{
  "arch": "tc_resnet",
  "model": "sound classifier",
  "dataset": "tunes sung on syllables by a formant synthesiser",
  "train_examples": 39062,
  "noise_aug": 0.01,
  "time_shift_ms": 100,
  "n_mels": 64,
  "hop_length": 160,
  "input": "log_mel",
  "spec_augment": true,
  "win_length": 400,
  "targets": ["first note", "vowel"],
  "num_classes": [12, 6],
  "norm": "layernorm",
  "hidden_act": "relu",
  "depths": [3, 6, 6],
  "kernel_size": 11,
  "stem": "single",
  "widths": [128, 160, 192],
  "label_smoothing": 0.2,
  "loss": "cross_entropy",
  "init": "torch_default",
  "residual_init": "none",
  "optimizer": "nadamw",
  "learning_rate": 0.0036,
  "beta1": 0.85,
  "beta2": 0.99,
  "eps": 1e-08,
  "max_steps": 22800,
  "batch_size": 256,
  "epochs": 149.4,
  "lr_schedule": "cosine",
  "final_lr_fraction": 0,
  "warmup_steps": 2280,
  "weight_decay": 0.02
}
Rows from block 4 of a small sound classifier, named by matrix and row number. Rows with one number belong to one channel. Each number is 128 + 32 x the weight over its row's rms, rounded and kept within 0 to 255. All counts start at 0. Numbers have three digits each. After the name is the row's rms in percent of the matrix's.
After each channel's rows are labels from the 100 clips, of 14848, where the channel reaches its highest value: "peak on" is the class under the peak. Only what is clearly more common there than usual is listed. The data: tunes sung on syllables by a formant synthesiser. In brackets: how many of the 100.
# convs0: first width-11 conv (model.blocks.4.convs.0.weight, 160x160x11, each kernel summed), inputs 0-159
# convs1: second width-11 conv (model.blocks.4.convs.1.weight, 160x160x11, transposed, each kernel summed), outputs 0-159

convs0.43 085:167153138178166142168158101144131121117143123161159157089103149112151137120112117178061199159135150138111209164176139157141188133158175138131117129136174156161121178150163159141184160135131157107166117134158120168205199144139095181161140156159153166110130148153178179167148160145178150123138130171087167125121138102169200122178084139103121169139135136132100109180164139151155122148129146149165133154136141154154144194151138174154177116217124184125125164191137137140152150102167153
convs1.43 115:130099192130178150161140163120131089121092082078151120127140145136133215160133151185157065111130142111167110139144135151183042129155097154117125135138110106178147147140144117115137156175184102144120137147084109154050008193161157059132169054126088164142172132178157089106163140095168148106124159140127155176119108161166119123067137154129119156156120167092148104118122127133110122097124172143097109134169192108172136157137128113122081138142186152162136142119148146101137134138131152
peak on: silence (68)

convs0.8 075:168191196146107209182094148152176153170159119156125140135159144161108180102147172109132116095172139146139167153135106151167149136145154144093144157113106145148160199104127169142168141122151142170162139150164168143138152140159119122113159142152145119147194136161173096185124166176149175093175173170162144159170146106168127193154161145130154176144141173195167147171083113148100162164143166151150130124103116183116151186176144103102148184130165062132114178151152166128175136135152143
convs1.8 108:132105130124138126166166064087112128108147080144094171147139094096077109149135071118110141125160094142127113154124096134121114128119127112134116170142146168104143135129100115107136156118119089154164159098136154115193048133097145121099119062164092122107163077160150094184037095130105066132092113130127135084092087146113093199074169153121057066103176186192173125115171144185142068138119095155105127130094147153116134112142176116099125172096179102138095142108142105103210109126155103
peak on: /t/ (32); /ʃ/ (31)

convs0.71 085:170152182188135124179163158152167131138161150118174155166106156101148172140136180165174140175197171100156143171181103157194127152144139161174134171171149170110170130185123204111171169163134125138112141138163177164198110166137184162123117115157104145171104149159111142133143111090177128128183166138132149146153154098166113149126109151075100161153156139153180127183131145139157154151138098164143159133115148193164150192165116159151122084142154140150196142176132155153116141131149153
convs1.71 083:145138086118142095180177131099092120093109182132163074167144083157078111089057075174186102162152175187117136161137124186145098086170124131116104114129098144095149127133124108118140071185170149117133128121098134176074185137133160179108126163160140079158133134073135131125100128122137131103164145141118075179123104105132122124161126099127076141143128169116135124086116152097085141156161059161101066167175123121141150076171119118120139183150161192065132144083111125152153215126158124
peak on: /u/ (78)

convs0.20 078:156125154161171128146144130110146169180134171169163109185178179137154137138140129135191159124103208141164161151152143192161191160165107121165134154158131164135163105167134169102124149150139134146154082160147148142152159172118152156102170177138170153143089146142074100176201133161179158101152156180123132140193115105145179143181118127171118149177141179145103157135147180168147122088166170120155159169049148138162161123154115157106170129135107164174149146164159150167171108152164127
convs1.20 110:171106168154149112147109172134081124137143127148125150163193093145168140152120124137079213127175163144159161222153143133106128093113092149127169074084151179094130137112143109159099156183097176150160108156131129199162105103103121113145139092148136108141092133103097170146149137154098127068127094180149151169154135189129161150167160137159132109134133132128130140183171185186131075117160146151142137181125146147137156092136186208101124119101177137116097060149143137052162170119103148
peak on: /e/ (61)

convs0.157 094:185127155149176143169154188127160173181127177155133153127125153104119156140178130151137163154135127159174177108181127187135145164171153140123111151128154153153147138136133163137133133173164173156161141154174170138167145141144145176120169115168192155163149157130113139100112109170174186143155163184168168183205140140169170159186174132141161140160148163162143168136158099170172146107170136157132166192125158131142163156192155163135170175148161148132141147157192164161156141170147158
convs1.157 094:137158102122162129119071127125074128090080077119127101151126130146172084083141124091169101106213183128147110228148116092095113104145129149117148108130101112076121146180126154113120142129125038154145080114130147149157124121131102114186127132145115104115146136167117117116186117135161121077042090131129109142060124116128109140061128143183157081144094177126113141099100204127098120173176115177142091101134137127158192103146134145146154108069147104127139085108070102150115146091068168
peak on: /i/ (42); /e/ (37)

convs0.64 090:173172145111136181140159139155146163172139116180161152098171144166129176106142173172161141177176126158145168153155173171159130155161150168158129162151154175195153217131134172155177167133147162191142156165152146156145162162143168145119157173164167128175197154125091136166150132143146139090169177107158162169137166162168151163173176142130168168172163134138151140144157157171152176162160171161151174123119116141123135152138120162126166123150159172167123152147138151163151136174162171
convs1.64 110:145136095133119219117130076138127103120188170142125131079167123139127109109177072177129094142130084153131106119184121134123082134146117091132131121133145164133144252062107159086148176128170141109152090112162145186150047088120115112108075120123141123148153119168118163210133141136174128113144117087155097089097162103161126176112132109119100104080147157196135145098128120151139127168083139115106152126125090138103107074161099108080158155115092088063080155134141160162162089101104135
peak on: /i/ (41); /u/ (32)

convs0.85 079:214174175136166132171155170183176126166188129175099193126153152140129153109161173158142166150144091158169163130142165175176161142172152125139148163158153154143170106150130146151093120117152199163133164153159149113137174141168171151181128178154142114125188172145100150142135142150163191110142175161178154153149147173163157153163186149095144145115161144161152150148162159161165158156134168161157151178143137153122176131201159145177127118168155115124147153134155158152172157142110158
convs1.85 097:116093133169146156064152100090123140156130136146135046153105146109184096063155097125133129152202174102136110213104104173094113132146126152109103135058098151096144176174073124113135102145092122124147198084139161137154132163120175106132148127145166136138141063125108068194126133166133112100102138125136108107137174080106150165087104124154086184099111125165147132132143136144150034179138133083083118065146135164129060099151170136144143106154067142107113161136165123088151126120147112
peak on: /ɑ/ (30)

convs0.53 079:172176163143165150161176184187158138149149168135163142149181133103145156166134157158159140172168146140141175165174159136163116171134145149173142161147157162139144167186130158168148151162172133166144185128122131144198147135149142163146148145172204139176148150144131151158169128127161147120184162098160125160185122167189186113150151158127145145130172162130184173141161166168164176188159137169140123156122173142170161175169139170160148124132118138177152155141128181177134159132171149
convs1.53 086:130182143174167164113133102114142126134098127144128123172178055154130180126114170133128097105199109147145140193159106125067189144142083134093152141144147163118138121076114141101169096155177106056128141122171133183147184069140150133152063155160139126115221132131163154112147168141115111147064154148161098083066118131115123158118121120144133099101113099104178126175144123149160125087134123188109148184184183172123142129087171119154119130165179186117154082109130129098161181125128121
peak on: /o/ (41); /ʃ/ (33)

convs0.84 085:139116191145192153145139130133113166137162197126135113196181149153125128166138141128133150145151154175138152137190140138159130150149144146169118162162161156109143171152124198152133143145117138123161186148168152161159146126170118093160136135129131127193170166178120188151169098132167155148156150182145164159159159185211204139118161141176130131168165137132151143116172118179155106162150097153130158120096137141177141154172191181139172152085159125172128120192162133199167128117151104
convs1.84 125:083111158187089094124123145145159099122156056117063145121158131161124123171157125136154119116247096133085086251132093141128084151125117149142144114107083138162124148104116085117163181158143070078089144101157101106165148136110132124116101109101106108083152099140125109169140122148116174099035186172137166098152101155111113113110115097075102134136099155180143136102152139137098110133060055158159066114090136117142143113150124174116107167155159132125143096089141127132137149109118119
peak on: /i/ (48); /ɑ/ (32)

convs0.92 088:150172139161167114145145129101148172178101166130174158154144153060153175150164134136172152160092175104182160159181131187170115170158133169181150160153192135094170116179150179117100117143137150142143152164137164201156146185168134159144165135166158155165172130180163127148161122144183132105115141170138158176169100153174152136133117147184139175164177163157159136148131188155159146129154090170169156094090115132193143144141156127159169140083120144137150103165149149163125171168123117
convs1.92 088:149155145183110094137086132127124170154196088148103119184135058125098080150097161072080113099197158143154132178109128139075169114127074117160098115166133182096127059142118139088156149135146186145103110151136123122073145140142168120153174143116131095144170161137198111112094183150129129167119143149167162103206127121118140163096134119135136118184186163129146154132137122110192119130110088125100107146188188081137164129120134164114110156127178081171158074139180115110123180139070138
peak on: /e/ (31)

convs0.6 080:179154170172166163158120180183107165160152180136185141122133161125152108174170155157173133151145129180144118219182121144159130138157129134107111143116149172110186140174134131171160174174164181152135157169163134155137128145172152146144130116138152110192118156174117147133169127170159161077149145160135124152187145124177138171143170119124150146161148157178149178126075143191153131187150103171152138148150166156120131189154117130147165137153109139169104216145170143161170151166150153
convs1.6 108:119155133082117162078157128108095101144128199103196138139154175139095077113136115189145116164052141180180115111110095154123125112076105115111130151121135138136123165114163089102167114158121163117127098127088136204129099101107154150101131131130113173119082082149138108132233165097101130130250102069085100139138173119103098143146131098123176150106125115079096103120080149098125138156101158127093173125162178114132085140124064133149086114156115188145132155118108109078133122118168085
peak on: /o/ (40); /u/ (35)

convs0.120 095:203138177153114121157129153176156163185102103142152100134114154071120157116142163184178143111148123086147197135182110121179105165148157165170136148160157147129172133155127190133156146158163132158157151195122163109170139126130130188112155117152158156177148139166121141132113109178200155069167163139148153175134081176193149147173128131115123148116169156165171157169108122140117149126144111139158115175107177113174162183112146174142157168135104132159170115174195159170122143181154155
convs1.120 105:076137079138136127152138042075120158118120097107105114154108114146071097129102101086094096172174115117160098188125066169076072101161118095094167123106121183144115126155135097099180139117162070157122152103121140116086130167115171117137161125124125093084145060168130060169153072118078130109082148163135116084133124061108128120125115140122132164168117169104125135088085108129099157155135056161128074110136141141141163122138149148169074163077167151103157132055105167128114171073156136
peak on: /u/ (69)

convs0.107 081:148138152160160120160094165144174164133150138167184165174183164134069176144160178168178134170150102171108136169130154163102138174169152166174137192191156159185160162145145161163158132168153165155094159165156132163137164148160147122149147150149161175149120153138140168149172166160167170130182158164151170175120129098144135126169148159190137134144163150154158166127135183140186158155161138168159139164156209120102174149146172148172146120145145127141170153140171128121140145150174142
convs1.107 109:132099141162126114090167099123051166148119166146150158238158097135148104108116125142118124164204178148136180205118100136132131149126147135177156070066066110123140150064182120171165122131079125121153114135107149211114155130157199105132164134129155146107103120166121127186130175160183081181145099124152091157170142133125133125119144091177117113158107150086130140156163178130124135072131160173135164078125167083149098172087155158153152133166117151127104121133111158116117092142145105
peak on: /o/ (43)

convs0.68 089:139109142182164112172180140142171134143140141144184161165157162095160170164153161120160168170143159152142134143151138154157174156136157165162153181201181125152149176160167177138139131155165165164114186140167165196184147097133136160164145164143160184168143133130108155168159100150153136151140152193144105158130151168172152198163142186138127117124196157168158143174167126133180135140100125135157148166099141148169133145163137161155180127156145163160212112134147145144100142145183148
convs1.68 079:140101124176160146134089168169138103121160130152099102161136158140155122139068166195136178107227090128108143223163194135110134083147100144178161094137082110168111143063157125116185167126148142112110062169164157176140136133140162174127164162153129136165093143107153132142161141156107161172084120128185192132125116147133154136154113124151185158127087152112193146163150102093096195116174167156134085138110121139141159111158067129115106120145165145146116093175113109144093178117138154
peak on: /u/ (73)

convs0.80 090:172171186144184200158195167150180145181155158141168181143158125124134126133171151165162134173130181161162153136159131154150136164151147161162119164142166126120141172174171159168140161157165174176167139138128124157176131158197165132138177147153162106167150163159127150166135115152164162090173171120154165146165174158159173140144170148169170174162145170170131176116167157157153144156184123189143144144148123138142160177165150144157128152138167142168140151180144156163146121156158148
convs1.80 099:162186080191157104107203146144202066136112116128140133130115114133176125208108134125164142156201124140122136173108169098078101119074165075111154133127130149131114113127091167161108156152129201133195107115189123074111088065206171131109094141158121156154156114078168155107077127152149144111109155097143177128129110134149161097097136093129127076082114153130161128157152112182118176181143117139117080148164127118091127113109103176174100171161118153111165156114133105171135154162137131
peak on: /ʃ/ (36)

convs0.29 077:144135166145175149170131134181153168171120131165202138152180187124086137169176134144172096144141105164155142169170125148123153179176153108161151177192140135142183205134090147142118126139165149128124132178169134185130136168191126142123170149167148173172117155180135152162178133176182162115166194159158159153150088151167138114144140103203138161149168121181136128131106178156173123114137142150176149143115148097158133201155122132128140126131162122142135109146167151137069175158158143
convs1.29 121:152090138113167117106140102120057184180110146133162103205192091153132110120076091131131176137154129118143173162137153172092127136130149124194118072107103126146136106113150151119159123130124152103149098139102147235136183188141162143151216133153157157174057102108139140107121127130100069091155081091125141143179107122164148113166117118170102142184099106059132131152123174134116070093175160127163113134111134109159094126047126177113126117125114155123113124140117092159125137156118057
peak on: /e/ (67)

convs0.54 084:145188159173159177149165186156173124095099133162133147150113160113171167198153170141172128140164148173187134126135168135137156171144151172120150156152182161112182101104142146140138155114135162113186132132118146184136185150223169167165144164152156105126148161153178143122156085129137137179144129151123109162164150136125122147167170066142162169170167132167169122158153150134181176148148093183162142154124128109126159160110100159148145146180181120177155103142127194168129184149097134
convs1.54 125:124119126186111086114160112120130111117092151099149150196166119137129124107083097132145150134255164107112116255150158125154161137095189165153132121142131092120128124146123123125127130110125140118105132123133108119128174119132139115132118160091081101112156169144131126074167157133145125140000133111134134118166132135118142096154128150159125142132117160118143114108169165161106115144105102125133128119166128155122127138116151128113133102144165053128152158136116114109122160178147107
peak on: /u/ (51); /o/ (31)

convs0.124 092:174173131159156149141166164149178178166148159144125158201110150137126162168187138117162140162145175139145160128153160161126100189157155147161148153138153125146146087114174166139153150142158150186112147141171139156135174169164124160133177173156177162142154141157147107129163155164145172116160174190159192135164135160174153137165177194166154169157150172164154149129145120151158155122152133169131130160100174142122201167149151150135170180135171160193147137173161149179173130165162131
convs1.124 096:102171158136147074125094117124120085126165152121053148141146142111137110216113066089181119075182097102096128204139134130093116094102166116138142166139192113101090046088093127159140215108202150164110105181151130105084101119147147126166130136159092100151165146175131151134138136121102136090088119182136102126101116131140158110138132135121127135131162139147126121144118112145127100093129124197149082154152154076099118115120161076086113168115196153201110097182147120139197104099117124
peak on: silence (67)

convs0.109 095:145150189124149162149141161167170181177148165131139146139159125124153166145139166136180156138159129149145175137184127138184146178157141162179123154126151140140173127135163169173146163166140163164150176177154169127154146166163148131151160131153159112166177159172136156124147125150142159152179170159157166167184134182175168142150153135152140142160140160161146168169148104178127138156171140173154128149153136121172170167154194177163159166139172114143126149216165159144180145199147186
convs1.109 079:107109140147155117164147136099110078146109108152118127109198100150070142151125163080181138107172135146193133172178153141133085099088110121148129107074097093117118108155093157168153119108149118110156181122161111105141063144130116195159095129119151131152122102168174126171158105141147112099084125180141108133200143126121105145102133120099132086097129192127139142162110149186152090199017102168073194133145108115207121192148166125076128096083109126132131132111130155069154103139150118
peak on: /ɑ/ (93)

convs0.156 084:196143185141197150150121184170122160160157126118143125151128151123189159129131156145148088136141133147134138183172143131174062168149149143143139151152136194117161130177109164148133164180170122144147164159144143137149127152135140143161122144172163139182146146139091136177190122159166172135140145130168170189105157126156168138128153163148202126172177148177189153137098118155141146204171115130139131145154180166161169151150181152162164163167142145162165168148158131194145106157158189
convs1.156 097:139188136138148139099159104139085015143070139140144167150146141121081100111151140146139139140144139138122154135108111104137190160073141105151142101136122160077161094165114073128134079136104111108095185134098147165143095089151139118160077159121089114124144133134122123119164145127083116150142153118108142139177143128125112083146064125058101182001169143102123141152125149166144102164087154146119210149093192177119102148069182112180064133143138187117131137144134090114134109105144132
peak on: /ɑ/ (31)

convs0.139 076:147174150155140174163162113133162116167162184152136181102124142134187150183164166163169166160134120146173173165153149169160136172141138105182144155148166149178147186123129164169150129174166138179144135181156148125158150168192188147103156133168166119149171156143113186172135122166146152102137189105165135118148155128149167164157132163143133164162199161167164157178137130138136145149165141168155157161166130157142143166138118135135184154148173130182172188153178167160161145166125147
convs1.139 101:141166181165145188121123150132132107147106129158154107106191109138172109107154089166153115132180131126186150171175117203139080151167137117140138136149181129140147230112133129078134110162166178109141103147118147199100091146181173077144146109165091162167123115114150141144127118183134143107133109051168098141132127101191163155102143121097164116145108098158181179168143154118114175141159137162134110103097121134104128074137068121095131106103133040164136150162165140064095134156094097
peak on: /u/ (33)

convs0.127 085:166110140171163165186140166160129159151162150156115167143149143158169187144131161140170151163170140171152149070160133162137119168167153124155122160122156144151138202123129172188185153149159155080192127184155162163168143167176166163162141124171159116152158138159146173157115118184154120141174109130145158144131158165167151157155142107163144132145158128179144138187203133136165139130148122166159166166125108120169083175152106173146155128194163148179136141190143171157136167170136169
convs1.127 105:110161119141138198102181094138152151144088123164125112105134084133131077077113145122164092197151101119155135119155114171157157123147087068102140104118165126169154224151105101082096053181106136135173155100090141197112146182162131104152156155156147123130102095139184069156098104158134131167113173163154138172091136108141170148097129111118104130152139163147129162124086104167054130148200130154126109059170133119091099083082143120164122141109092131103130185159140137141110157116165069
peak on: /e/ (30); /ʃ/ (27)

convs0.82 089:141145156147146175186173186145118141128192140131128132137170165145155184143123181125166154161173119161149141139177134143181142175163134160183138125113142153162160177142150165172158199151145181117154166131170147130161139115141142149152140155147177138144155156151132170180175149145171157112171133167151120185189161183165135178132167132104156128111141182148172145185178136186149148166124136158149168150131135151162159180198162155160159189156136149150123125177147163149149136162159180
convs1.82 108:159131204131146178126108092106126059156126158134153140140146109110120070133101069137104133130132127140122160152153107107182140147029106196134146126135124133059156101175085149098151120140119107118105157132016125188140126165125120111131078130160182135145182108192138138150189145130135056165169137138125113090134135093162126173164158124130150192077134156123152118057183154145114083159122135138139127158188151176140102087100147107163131193139119159134135156102127130161139153106156091
peak on: /ʃ/ (28)

convs0.11 079:167121142164130120154174184180163085143141137147137150148098161120185157189150180164191143178178164184145137150155202138149091149162133164159126140146128159133156107124161156147119188175132178134153152147161166151138153132153160179168095137161176122177107174164166145129147092138135146151175171159178144158161133149126142156168154135166148126116156170153163162153171125126127136154129107167150173168142175178160183152181152158153131134093150190112176168130146166176142179172169166
convs1.11 112:122116133214109102105153112135128116104122133143134129148129112173132125083100109114120151132255126155167128255163154149156153131098143132120149131093124133169158131141158135117134123122134139122152138159104147133124137101138089124154112133143107094157155117114157140165153124154147109116002167088144135125076184118145140146120163121147140103112114168099119127124190130133137110148117135134135124136104108135139137095099152094116126143146145150148104120161134088130135155161125080
peak on: silence (62)

convs0.150 086:164158105179140202173132142139178183132178088112145148137160181075138173188133159122167098106158157166146145123177134173122137148172152119147141169152126115128173193162109186175160174136146154159154139174175175158159114172114174130107131095170127145175125086096153115203153125127148138123135170209149143193151158136160107191125153151125146159145148176200174141171120139181147172163174099151144140129124141155170154146186126123123127133119117145159153141155143140146112178132122170
convs1.150 093:127149112152157144178171165100095128178137153172122145182123148119093113116133125188114107165201142164151141199143089110150146130131093128170129111121127183141176125124165209082159132140125107137090156129123160172128117159133123165177156167146084144156133137140194117172098109169099116149110069102176149102096122094172189149102178124151144176131091167101195179120144122181074085152126125159127104129149161129159132054130156182056118146089164175103109165118172114182158133152130143
peak on: /i/ (35)

convs0.19 079:144125118161147135136166189131173147126110182142140108125153200154164146181144149120179090167176184177153149115127182158156102145136180135157180132180145105147170134124183135123147150178125147174191166107148142184119159118146201153150130194146173122130143165135150160145136103145129139136155153124178175167180162171153144134162182174152135170192137114123151163151127152146147149141155121163170163156153157135128176128107193138152158131063141117134192153142159179181133199140119130
convs1.19 135:130134118233154089137134123118126097133128160139122119176140146136126131107144107138145146118255139140122129255162145144145137137110120132137132115145124140132138130141145139121134122130129176118156147142117130125149125114128139158145105128113109112130132119141151135131169124159097141132000133082147121113145172152124135152119159154181113094102131154130148145110195156144149114153111136094149145125133120146134124124133126107087157101148118125131125120128148090113112129134126118
peak on: /ʃ/ (32)

convs0.21 094:163172176153151156142171160166172179150130154140136155158128156135136171141179177157169146174181128138164167132173148155159137182161147144166118156142155158180172109126170171165133178177161177167127147144174149155176142150160182146129185141174161141148171152130130166117117137147165164141173164148149170168201145184176160145154130147163144161161143166135157175152156084160162151124178143149160161153162168123163171169164151176141136163166173141149147133167161159144169124157166156
convs1.21 086:111120153172123134127157183083077164160175111141149113139147152183101111155116142162150089129199104107148154198175128155152109104138110169203121126140122158102142150111146082119151176142162054122132121157163137145175120181102131142147106174144141140131131184158150065157156107164124141119073135195132152132194108084095170138078131140070118162133142197117164165093129124097131106133082107169053138094165077144194112137151121081110163161112151132144095093114116167196094131108155158
peak on: /e/ (73)

convs0.136 101:187144174135165182139158165181138183179160169141118154164126152169113170141188161160169164177166126136131167130162148118189138154156155161180125145134139165151154107144159163146162158155142155156138177155172163125203145135129158170142151167173183108153151155127151136131133121135144157127187160153161150185162164167168168122163146130151148116159180152153165170159154118183129118132151125149149143161156162165166154187167153157173151165174162167148173140171147169163156118153183176
convs1.136 094:134117123191144107119088119141114134146135158150106138129096161110172142186103096102085128121226161139131169240182143135149121196116165079144157155130130102102179146146083114114179093137096196135170061196131147153076114150130124124140127106157142145103147163132168099147203125160153168144069127180173131180090165153155160143153105127111101149162102117179123169079195135148164158118114151168103126129160158140116076126128174120110171155115126106110159134113137146112167153178124122
peak on: /t/ (40); /ʃ/ (29)

convs0.66 089:177112148137145142168146157166156155182153183156130133154161139163150131174126129106161165143179173185166166136148173169178128145169131124168094117122127145155118152131150168166176190194155129165133132160170115126162153170091161170159135111138151112181145114161143164153148103136189106121183174124157155122153158181166176167147189131160153160167104138147135174144140099166130128160164125180173148177139136128176192179151158179140139098146131141168143178159161155168181146181159176
convs1.66 106:127109120135119198174118141180037121146120064117111091119199118135142150125113134062129094115191148118145129201131152085154140085071096094113166098128104134089122120162124117166139144165159080114116160112112146161150077170125150142106054135150161112148160127156140129198225103130085086154099093126105113101158151101116109105168138106175171148157158192106148144126095200134177112153154087097138177112165163154194149095110152144088120122126114131160137101147149123096123076116124147
peak on: silence (55); /ʃ/ (39)

convs0.110 101:114177183156146177147168169164166173151132168169170094133159154127169138108145140180147179162120141134133165126150130169156173168146135169159140162144148109173160125175163121150151115162148148152157135172122128162151172172166113137148176167171177150111143159162130166132133155157173181128160157194111155162175178177151162163191142122162156193147105154146153169157189154153138175132168176150166157183169138120128167184139149142154176161194138140181116137121141149157147135164171144
convs1.110 111:140121133184126095136157143057164139138122083103141094159036147133156166196094180109132135131207147119160114206129121137124109156124096125124175150118083126110131074145132131136105123125110136147140044133127134043133138163155146044134158145118094118121191167159127111120183112150148163149080147203165176195178164171132124131110095112103130154073117111124147144145141121148044153140146136120102081112162133132151141142141108135110098100091180106131158141126123100068120147070102103
peak on: /e/ (45)

convs0.132 083:163111148149146130136163179184083173167159167172107191141106137161152161180137157165162128194192167178132157099144219158175111172188175138128127104116149224127162144133140161136146161120127134111160186165152146168124150150138188143166137140146164130161168177139144120109141115127141097156166091112148178148144159108121155119158110151179135106220151123102133164131135116170139121150196145153150163173131160171117130120126158174183154105141127141112160140167130165161146146160169155
convs1.132 134:146093149232140137108140139140148111171122147156121128142124168158152132101143122132138120124255139131113134255134127115165161179115144122152124109176139167136162175137151136147139127127151147142173102104123136091142121123132098125142128127141152113147125151124143124117096120165160112139000141126140129142082164140136160132152166100131159140126146130149152148135172169122146130139109127127125131153135123108162151127094105122103141124124145137137136115136155119145117106158124132
peak on: /ʃ/ (26)

convs0.63 085:124152143128124138123159168171145162134127121137163138171163147157125163150111140180170163172109133142179189160149178182130145155172166121190149173167182156186146133130138141165152099144174173144153105186163151140136175169099163179116187119188164167112177126124114180151143188139143133163152146120188129166154134151135170154163142143136113151145122131083130187173135189117158141137133190129193159207123148173159160161128103156146115119178174124157165131114155129129176166158168165
convs1.63 107:143120093208156093142120151071119140127127106149123118148142148144136134127111141166151133110255122120159134255125109170158138117136147124122156160102067134113169162117107128123102135072140161154124146163110139116098111131193169074141135147128109154120134158087112104139172161186144141132012176136167113152181140135134155078086063134129108153112082158123177132152120162134093116167173135121108169090183128135117123126120123124118117144153126125126141162141147130100172115047109154
peak on: silence (100)

convs0.32 118:160167172126170180157164171175162188167152157152131135154134152130146159145180159138171169172157139145148163139176134149159156159168151148171128151146148157161162115147170159162139173168159165180155159154178156123168152141166146153130172151172184130156173165136140158122147132149149178146188173160161163149174141183163169151154154150152153149150139172152153174154152113177134156139175145173158158161161159125143179172176165167161149176137174142152149147173159179152168128158159172
convs1.32 049:160153147160126059170145130152116102116138149143141128107135124096128127158163130198145169115251067084125173255108137133131200162134118124158157168151156128134071153142052097128115147133171141117167136157101138127173103107206135139158094113126163115107127112179093151149113161150131161113053124173147139128144118119150145101162106097090129177101156173117130112187134167116119137169101108203099104122101109099137098140129156068106143138134175133086120096121120113121133114125156087
peak on: /i/ (39); /u/ (34)

convs0.98 084:148143114162116152138150162147184141115099156174193145162162202143153133180188149178142128138191162186146116128116153168189149112136150115172132159165143104161184161168191137138160108110142189159188143101137154183109151124150144134186152159144125165136128167142197165132135172114147185172164180155136140156159142137181156156176181158170158192099129175123141137146173143132151157128154183176126176148165153155094136102143172127151133114146143153128139135140147185141105184104129110
convs1.98 137:117131145241158106115140142133126114128097141135153092129150138171141139154095127129166120102255142147132145255153130120130152136113113133110171101109107123136144078140121132187158093138127130083143111154090139178141128158133160141107141172143132126099075125114153120146122155169154122129000123133154115162153115144147156114106133111154122118133126140118140131114148133144091130149122145130176091123134147131124135131101114081110123143140143113121125106128143088125104164136121087
peak on: silence (96)

convs0.52 076:158150128136174122148162154152150177132136195168118101178113115093163153104152125157181182150148099102150123110190115180164181178172111167145123155136148192121170126130162149145118161180162167141142166131147165148149166150137177162080171128120141122155128150146101186091108084168179145132178128181124170167170093170138189196163165134150131150169153173174131133135162078158155158094153121170177192183180139129154149168157171146148133149157135131156150133168147168140125085133157143
convs1.52 115:131163136139135150153122169156109099110130118109096134174154124158134151162126136112146125127236155199141119240119152068096132119140201125143116147125128179120144117122171108123122172116141085172127134132141107112119137098146084170155124130128173115128154135147147120145183124088133112126014130187117167154114163112130086104146085153210161126123155155119095119125140145132105140234197093147101082137120156152121153113118131092149189086140168139156158113096138161145112207147145120
peak on: /i/ (47); /e/ (37)

convs0.74 077:146140156153182171117154210181161117137147136205124147136152155124145194171153174211171129155199170163149140117155194117119123171168159175117121172164170152132139134145148157138170173131136146154162185123140152156131159125161157140140125129160170125154168193175161156119128081114139129160176086092144156186117148147141137133160153131147173130142154110117156164128129121193179166138156090173133147171138170156124165167142178184171158121149128168100152133126127187166130177153147146
convs1.74 124:138166133233122111148157109145116115150133140143139122186158127144143107110115116142141156147255166109118147255174121116176161132128144157163140120139114140121172126145142147133135102156126166117144126163114142114115133113157130131144138172161113115118108142127163135143128167175137162152007122102164131108124138151160164153121164145168142132124135128118172157135157179144149130124105132117146150120130124123136137141123124121121144166139144133101143093154156099143097132154136108
peak on: /ʃ/ (31)

convs0.112 087:161134178135176149125138158154133197129167152137109174178169099161171139159116166112178131155167161149203152150182182175174154166184154181133162099119163178123160152159137162162152169135141132117154165133156133158158167190119181157112169121138169128177129160107114096157172109160145085104161130163154165140179121126185174120175118147138108140196135156118170161134145164160155134111157114169154165155138135127122129110131153167104153143093157205166145124132134153181180155153193159
convs1.112 124:149111188172140143112110149161149128150122124196141142121182094136173134145123111131130194127226151142112209233176144133135135144109169107153141098105099202126161206082136116132136144135113178098175134169122159169141144131162098114135124158142145138169128144130158150144168117182125124133084137135172155145111121100173161163160129104162166113168127136158130156192157150181132145160160091138139102133135133086141155124100162210096178136080179090113099120198162119117158160118097150
peak on: /e/ (47); /i/ (32)